Rows from block 3 of the image encoder, named by matrix and row number. Rows with one number belong to one neuron. Each number is 128 + 32 x the weight over its row's rms, rounded and kept within 0 to 255. All counts start at 0. Numbers have three digits each. After the name is the row's rms in percent of the matrix's.
# gate: MLP gate (encoder.blocks.3.mlp.gate.weight, 1360x512), inputs 412-511
# fc1: MLP up (encoder.blocks.3.mlp.fc1.weight, 1360x512), inputs 412-511
# fc2: MLP down (encoder.blocks.3.mlp.fc2.weight, 512x1360, transposed), outputs 412-511
gate.619 109:111165112206148120126127093112143128101144113077120148045137141142109134093144091149057136149090124180110158132131165108149113087106110120149131158159150127142122118100124126113184165144122160108151110154129123140139072167196125142101162104166214092112112164121082126135085126119181096161078172194183
gate.620 109:167075153146125120073122155091102152107115115138127147137158163086173127126195078161159130191102068150109073138110069125109153126079205111131152091099159135176088136098109179158161091145090128097155118154148092124122090158165196153139142184202160116116132149127117123136110150175147160114134128099150
gate.621 106:140128087179077096130155122156120136098166138100180087147178107137097095142115135128162145092136133115157095040133067103178148152162116097106123133125167155106140144100165145148118164125108148115149092123103163097121166156122144169094099061136165057138139131121136142109098146174167082071119081134170
gate.622 063:120090140120126145152137157124129120213155149126114095091137150095076100122081110129101196095045155156125087119108114108154168124101140112110115094121113140135063104113114114158078081128110150106126107153099148151090127168173139119098132131084151108156128138145118087137097121162142114136155110130178
gate.623 113:156172096164094114139156139133091126158129158159148193149135124090136174142108138071077182125089122148108089160139121136114154138116091150122139105114171083134138109108102094121146175134145085130050136112213189130151115119020087157126178134128123142117119163187172138119127130158082180140104097160132
gate.624 081:181134164116122177122117167158140109159144130108132148143147124121125162123077150134102182169076195111161133144110185157129111140108142106160142135111142101116148125150132135135055135069150097141177084152145090077075074133093095155093130141143154147120096131090140098163129076099057193114162147144150
gate.625 099:132143146106204149167103146170118145110154160196095172126129150129108181141078105100142180130144090213117121081136170128121137120173148137087081135142123085186105147128175134135151106097131133067164116152145126139110108073119113148173193130084122203117157087158075110124152153112150119130082172126124
gate.626 116:138150138133170158129090147149091190178123100136139179086176082099089130130141108136093137133122138113141208119154095132135212106108117163096106090127111182172170179067120161087069107163144076120140093164146122075153111157094033113053145134120157101136156109134114140163114095152100100104132131184126
gate.627 090:134096158142080091116154156095179175142155133146110154174162149162110133131134108150097086115085152108124100129124120138126198128090100127150191144163132102103099109120148045148143167138064144136162146135125112141136170193092141178105153127120118084110115092101102110110124154071094067180113116140130
gate.628 114:218111105057080121095157142139108140130133130145151155103184108056108151103101135094106071166112180108183163140093138149095098084140132133146173079126143161117106166160115092066098032151160099122133050155119113170106158109103087173115195125177189133166103075099148115163127147092119117093113165161152
gate.629 107:128196134152116118191078160101168105114094157097080166174143079105160126142129174144120132045129069168163076062146130112118118093082166147184175118159152145143154079039105157077184170129151122130104126136147181167154176121159195126151105165038188141132115095111153060087123118135159169195141192125168
gate.630 112:125113120111119109130076158163152123149123113071110174099122140163115147115132128115151124092063137162130132050155153139106159167164111178111101154170127120106099166138163142092101127193129132131117108144083102147121182142128127139077113131176113160115142035085149052074154109123102169180094150138059
gate.631 099:146063126151094100067112086128091151103147154166137143112122188141138146128090094121092164113151112145103151117173150151105112117118091092114110106127140104154027137139102099097173136138083070123101117110074125116123193161145153167122146129112058065124161093129082109134125141122154133161095121098066
gate.632 112:112118166065091143126117175054124145124128114122113135136128129127174199151047138107148139143135145075163125198116103121126129123113123105085104107113093123157132148131163094121096127115168137068146126197130072116086137142122143138087074135112137195177137132146117108179142056095102099072153141136122
gate.633 102:142137244105108120180124134150112157118109146112147134096169076125148123128117131161090133144127135052127038127114137149131111159165095180146155131086116120077161113146193083158160156126118091108109087205150152115133146119102112151134142086103125104105070082136132112131162158097126121110146063079163
gate.634 079:123124103157160194159135085101176113133088151133151102123165143098057190097201127109112118140160182157140118094126169128134121200174103152123125092093171091167075101099076116149141130123120049144141105113127142074148140139137102145120067117162174155169080047194142102096191111116066098135147109146157
gate.635 094:099084152091091128103128176093131138087117152084117108125154149134085049116163143152131149168141149058105104110114132188166099175062141123127069082086130106118112133143180123190145130056123123134158211079145128119108087141120188143123128074189155122095156131093168107098109096098132083046128105147158
gate.636 125:112124136140156177144091192160116121122073111093145176122104125174155160103098163150138057123134116102117082105108110113104126143160138060130155141152129170157153133096106126056112145150079107149161115096172124115085138152127152117126115097114089160191106076134123071107129175048160110075060173192076
gate.637 104:151098073136194086139105153159147142160145147148163122159130119127142151146126117130113094139118161157076156077083166140174130110138125109137133156139133101109172140113123157107110141155056084151100112100128111121138142169097156074072117106107117135089149032080092116146135134195132115097127173115109
gate.638 087:105159128124080113110179058093164103106133173166084147137155149116093145132132157127150126143131064134079051201163109143147195115121126115110139139137094110075125090056126139110109088149153169140171130107184132070140120169152165108122164149116156119133166080088125137158118148094111124191124100147179
gate.639 105:159123141070157102068104129107142108138160164119183100143156208170138124139091176140131148137145193108173103132162192145110108124121075133163128151085108151123126163156136142078152133133125105089119118132073101098112161192175149069193091144137101095141116102120133153117157126179137126092121129189046
fc1.619 109:148142104043154159127121112165136149118140135132093163129106128161148166153098151159139151100140113123125122093120115135177132160088112127170135097113125156103113114132130162120136126083095122091160151068083143138153141164088136164135091096134108109141144073122084169064142121133128120125049128176108
fc1.620 092:125108159150142146131050110095041124205062107162118146132120123099129115121216074165123116149112114000138111118140145083112118144162145119175155094120141186142116155107116142170160093156112133124190127092103096177138093125146142113145151162142146148143091132148144124102150060209167128155093092152129
fc1.621 103:166103097139110030174158111145085138144079149119122104159104115156112144112102156109118136151132093141133130148110065155117148200183159105102093121113187133169169161139122216138083158132122172152103113084132120126142151076108126138137151160178140112099129139093147102105087169105176144085119069113185
fc1.622 077:140131070135148090110155199126094094133173164166168093184176111108019105113155185114091122097153121109141157125149154112191111063113138107133191141134151123138087115101140124166102161091080142074136112139135156143105143139092129103145135140135120126120122092174158052095161135126138106189178078077151
fc1.623 113:135069181125097160099109107111116163119133134164164159153106131144092133134099099203089078127124102075104131089159195131117148118129123085146159115137127119104084140061071164114168106131144101152158183133136126045123148087160121120098151125134122108092095113143153132200159121158120179144061160151100
fc1.624 094:143095157080115113101147123149084169108125148142166152126177046130126136088112135120104119169136083172139106113136165109089105139126122120152150173100136120089123134126162131099117127157104152115115166201142177137104069111133132128104139129116218139155115094129151059145082076104121136133169088149113
fc1.625 104:134121131157109111145112126155155089116092130163079201154168130141099112136137175108117145043097158100133157122183138138084142075102113141172146108087159119171111171148167170147128157109098101067135146052177120176111129120100138153101075153179095179137136108081177087161154108101111143096121149098163
fc1.626 109:154184098157157129072131102105155096113137152101150136113093116094174151164110166118164110135004138069173056079071117097160133173091103141111136130147131109089109122130161140074158090192138140124088180107130117176137163197123120116132101175133110173147107138126146141116101069180133133145127138131136
fc1.627 101:055137143116183085127121163119094163144128107116147125147144089120083166143079110089142159153161211153166078131096134123090133077093112045198086081149165126097094097144159137123145103108178143141165140077119158124139141102186171099147127149080179140128102149077118130135091082100160120135121143127083
fc1.628 110:113164170103099090194132104168144118087130104108107165108184117244109137177144079112064177087068068147098150132154161046143118162095118143147111138147124082105149129152122099135179148114082100185175167152121174181123198162165158136120103116126082138166124132104129143119140124099205185134121136129087
fc1.629 110:134118111161141105139124182145111112148121133150079175163151096088133130142091171158021111115065110184166126098100088160187091151078135122170166106129093136100139095129088168157141100164143120082141142183146153157125067106189156168138096172131095084044146124174107068094101089134157160116142154166056
fc1.630 105:117126144125137064131140129127133157131119140133138115128131171136088124159187098198160128072052128143115146134132152120164118098093125158107147119081120176095099137181156184134141211067159123176062147118095101124172136116159038177079133094091122149085156087162127166151171158126193122186142132082133
fc1.631 098:146163117091158160118130131134084164098094154149108147096147120180110102095066123164102130107142102152079138107156104107107117143118109119102092096140155093097064149148140101178140122133133167158161145118124155085165103056093107186087143156118112107125158132130098137153113106139133151091168183097116
fc1.632 106:136156180115095080140139168163133186105099172119125198135173133146085083184057132161116109080138140140102127132252128124129162116123126075161177172069110100126109132193168170123128141126186139142150103120141188176106139155164095168153091111128129117108194118200147107175113118135108139133122122156111
fc1.633 103:177119142124141089121134131110140096149140108173128153102173159073144139132125132130119119221114172072129106157103130098128096094137116116133141158134055131087127164100155165142128135138144072128107156164145120147107104152133133150143099067149175095146099118108156159156144094081091106142141107128157
fc1.634 084:127158062111115149139113110169148074163093089129131079165079129093122178079113132123203097166121124130122125125099081180148125163164110197145093134098144088209146150142129123136183113160098124122133164125112135120094152124145141185162188108089154150131085143208084143078153132088115078146144113093134
fc1.635 097:132148113129135122119135160113156156170096167120154110079175107196131125127155089097062118147151142163140151068142144100137140126089155148070121100101141118118094158121113131132138110128155090148090085105111158109117111167088144121130160129141146189172105101130211111137070165144161086150088130102085
fc1.636 121:077178140182106118155097154174123165143084125124136163159167122129191186119066170178187131156174148109171072145130138109163134120083155151120099165097094141179102163107209124117146129110102144121100092144174153108110119099109121137120151082190120137044144080127127124115188095104120117162155119165139
fc1.637 088:103097174125107095127122144162147164113103117090183145116103114086141058163109106179038116121087147146093144127127116112148124082146138136157127165168086084085154117173097069129152129137159103109140145062111126123194115138149119113166147196136148121131107077143122112101154079100131121117141169124071
fc1.638 089:139152092095086117073127095169159142134138156159113145143132113110125167119139187095112116107122193188147114142144155186174111105130139064164103097144091100137116167123123100168098126135161131113115120148149094143134162168133101162071116112126101124108117141080140151071140077151110114069087094140111
fc1.639 110:135054137103135149154153072124078065182151157080166127134116163176145174085123169093160183127123190167120152183144171137161091129151153131126110155096143101084102161134073141132147065148144126118095104141093115109132109127178153069145175165089120133166137122039177151087146141137099145127164172155138
fc2.619 108:077116145151134133121134160088127130124111170173179121125146161074132112202119196121119122150214166164141159145111135117106083140100070174140151102111125202168202101128114097096188142115140091150118139142130148198153133174151149173139174182150174113097135117124036113138112141093098136151118098167132
fc2.620 110:153161174153193127076085155138108135220160156094158126149171161152114131116132143170122178093139130103162177124128146197103130171149091164113189069181115144174106115071063180164087082121102178127213112101154102080148117124166136166180196127131110171132131110110096102099156137118167118134141130169134
fc2.621 110:182153158099158045182159102190118136167113148090103137131161133130086148117086135153142150117153116150117120170110065142102127111171123096086140106142168157177080163104106165087123171116111160073202123091195152090110153120109130169152124135163053172081131171215147089067073079119149157105094142100162
fc2.622 073:123165096159143127107117164118086117125132150122114101132163112098047133131127084093127168114122125139138081187162154160177118086078139111078157168131138127145116138080167086182089127128069139048088079133100133151087144128163093117114130133124107161126102122167116014156127147167139128144096137068134
fc2.623 115:141121095105150137134130130133123114160145104115131113124109111133106081073095110152137166146130134173093166139131132106102076091101093177108120112148101132103069165127062165141143104082134116191108121043160122099133112125171104164137154125172130097137111174115157113156191111145139121138152181147114
fc2.624 089:120120090143148092076164111107116131162080154088155174144087092173108100165113154113092055089106111088147101115075112118118131116193154106176150123097172149106088124107150082165138111137050135129129071095108123161103149060102158130112176145121135125126118092146155082182160162070088131195153130166117
fc2.625 095:121152111193096102128146160166076081087152156169123176155112130087136104149135116126123165082114184121101227093180165188152107145178112080120113150140123123122183125168091150169107156174104208092150119140176125185135149152089151063054102132193130089132120083108145097126156041132110112132156128100134
fc2.626 111:140228106140123148182151136124108171134138131158175148091169172114107136131126111129126108184073113124156144076129132096131166117128163179081175079121163125124107129102110126096145016144117166082110144168143161149130168173125155136108099163117168131095162124051113150173096136097135165098097090106119
fc2.627 093:041130114087171115112149125151120118133090110139203142163115138169108164157105127051148123128092155106148126125138152173105184087174101110158117127104125134101129140178144190150191135129182118129109164070145131123173128087151160100131126159079106178105209112146091142129115137157141110151146122128128
fc2.628 109:122135107101110132155140137178170129114097201141136145160139105155119134121121074093144132083127083164108128064157078133110127079153130130134189158109097140160101090153079160144155139137147117171109179133147147160132121153089199139145166148192155138168114094123086109146160160095181110083135133149175
fc2.629 108:096116119087113147074115102193068184137104102137127124115099174107103114082135059118139127079110180106110103125065074153084156113076118147127128170136177081140052112141121157126090132155134113117122130114084132169111106129136123114134178155205171131126067144120120146112120134162113192120151122131122
fc2.630 111:110148127139154114062083163121123101134154129132115179146140133126099175135166079121125088179128107130075130132148134173201140196113161092119132085101106160120147103149126164092177149123175138060117135098131087142186156106092094155074089132148157070107091075139136078087133148082110127138169177089094
fc2.631 101:175186068150152157123117096106088078102105139066074137146124103173143141140134108174144128179175118113165114091151123093116119171136130091139192064120133102080145098128121125192126116167147163133137112028172137126163081078118090135101168183139070147087153110126159122152172136155129155099141145112097
fc2.632 113:070188166111119069099153142067083116122117173059088154113117094072076088127102122129192149114115178111146097133178174185137099134098082153130160177120169134142129163137108115117143169156163123140166094154128098103133116163086090088186113054044060178142043136082104121053091116132105113087130150176133
fc2.633 096:117112056161104099092137081109108058168165147106109153157157128090097103142053143133120176168145128100169050083147148055075182110118115157175159139146102098137172169117165236154102084111117106140109164152205163124129123113145094117156158109124108089148135075121177138134142085088124092152116102127157
fc2.634 083:123113073144090138143062036142145094153211119151153135158045150137080181090143158126143131178151164148168149098119128166116124152187123142085099137083169096219118166100138158168116081198076128141161134156155134114124121118138090155119096078098142056144156119128076048101147060096120081130149080121105
fc2.635 094:134156100105166106120121122130133139123123181123089134125129098112084127157174128107184086100155103164154149152149096141145153151136136130190151128176063126117156161077076090117113056115151134155100112138106099142052161143166115183113146117180167115114188159069113188153152115124175148066130175132084
fc2.636 120:119159126137114102172099166112132074141168079122086117119205134133122147098125121173119136163167085103147064115134090149152169123087124086083142136082142141096074105170093141179185159101084193120127141114175164097121137120112139138105117190065162112125163129187080120186111177085131134142146078107163
fc2.637 097:161122137203121141120068093186099196111125122137188148172086143133162180142063146162121087084122133118092193103192118128144079124116188135118138106167114118163156181095074138115138192110180185130120081128116113099159169154111112099119147146096098162107152145099143113133112072174137124094151142102122
fc2.638 087:128185086072116151064084182142158127139137190132191125161141123094130112154144167156139154107135213153189159103118183114156129119159102104127118107134113090134164165129135052089142107124112105120097142187145067160099151129123115109158171147106105131094116131128118173150168127109111092081102136104133
fc2.639 103:121125123168115146114110118152135096120106119086157127165111113172120187072130118101161082200096125167110050229112119099163139090143105064124125160126106100093082151153106135115122132165093127146152075138094137129102114132167152113134204118158118162113124092100166126137115135090141143129157148100119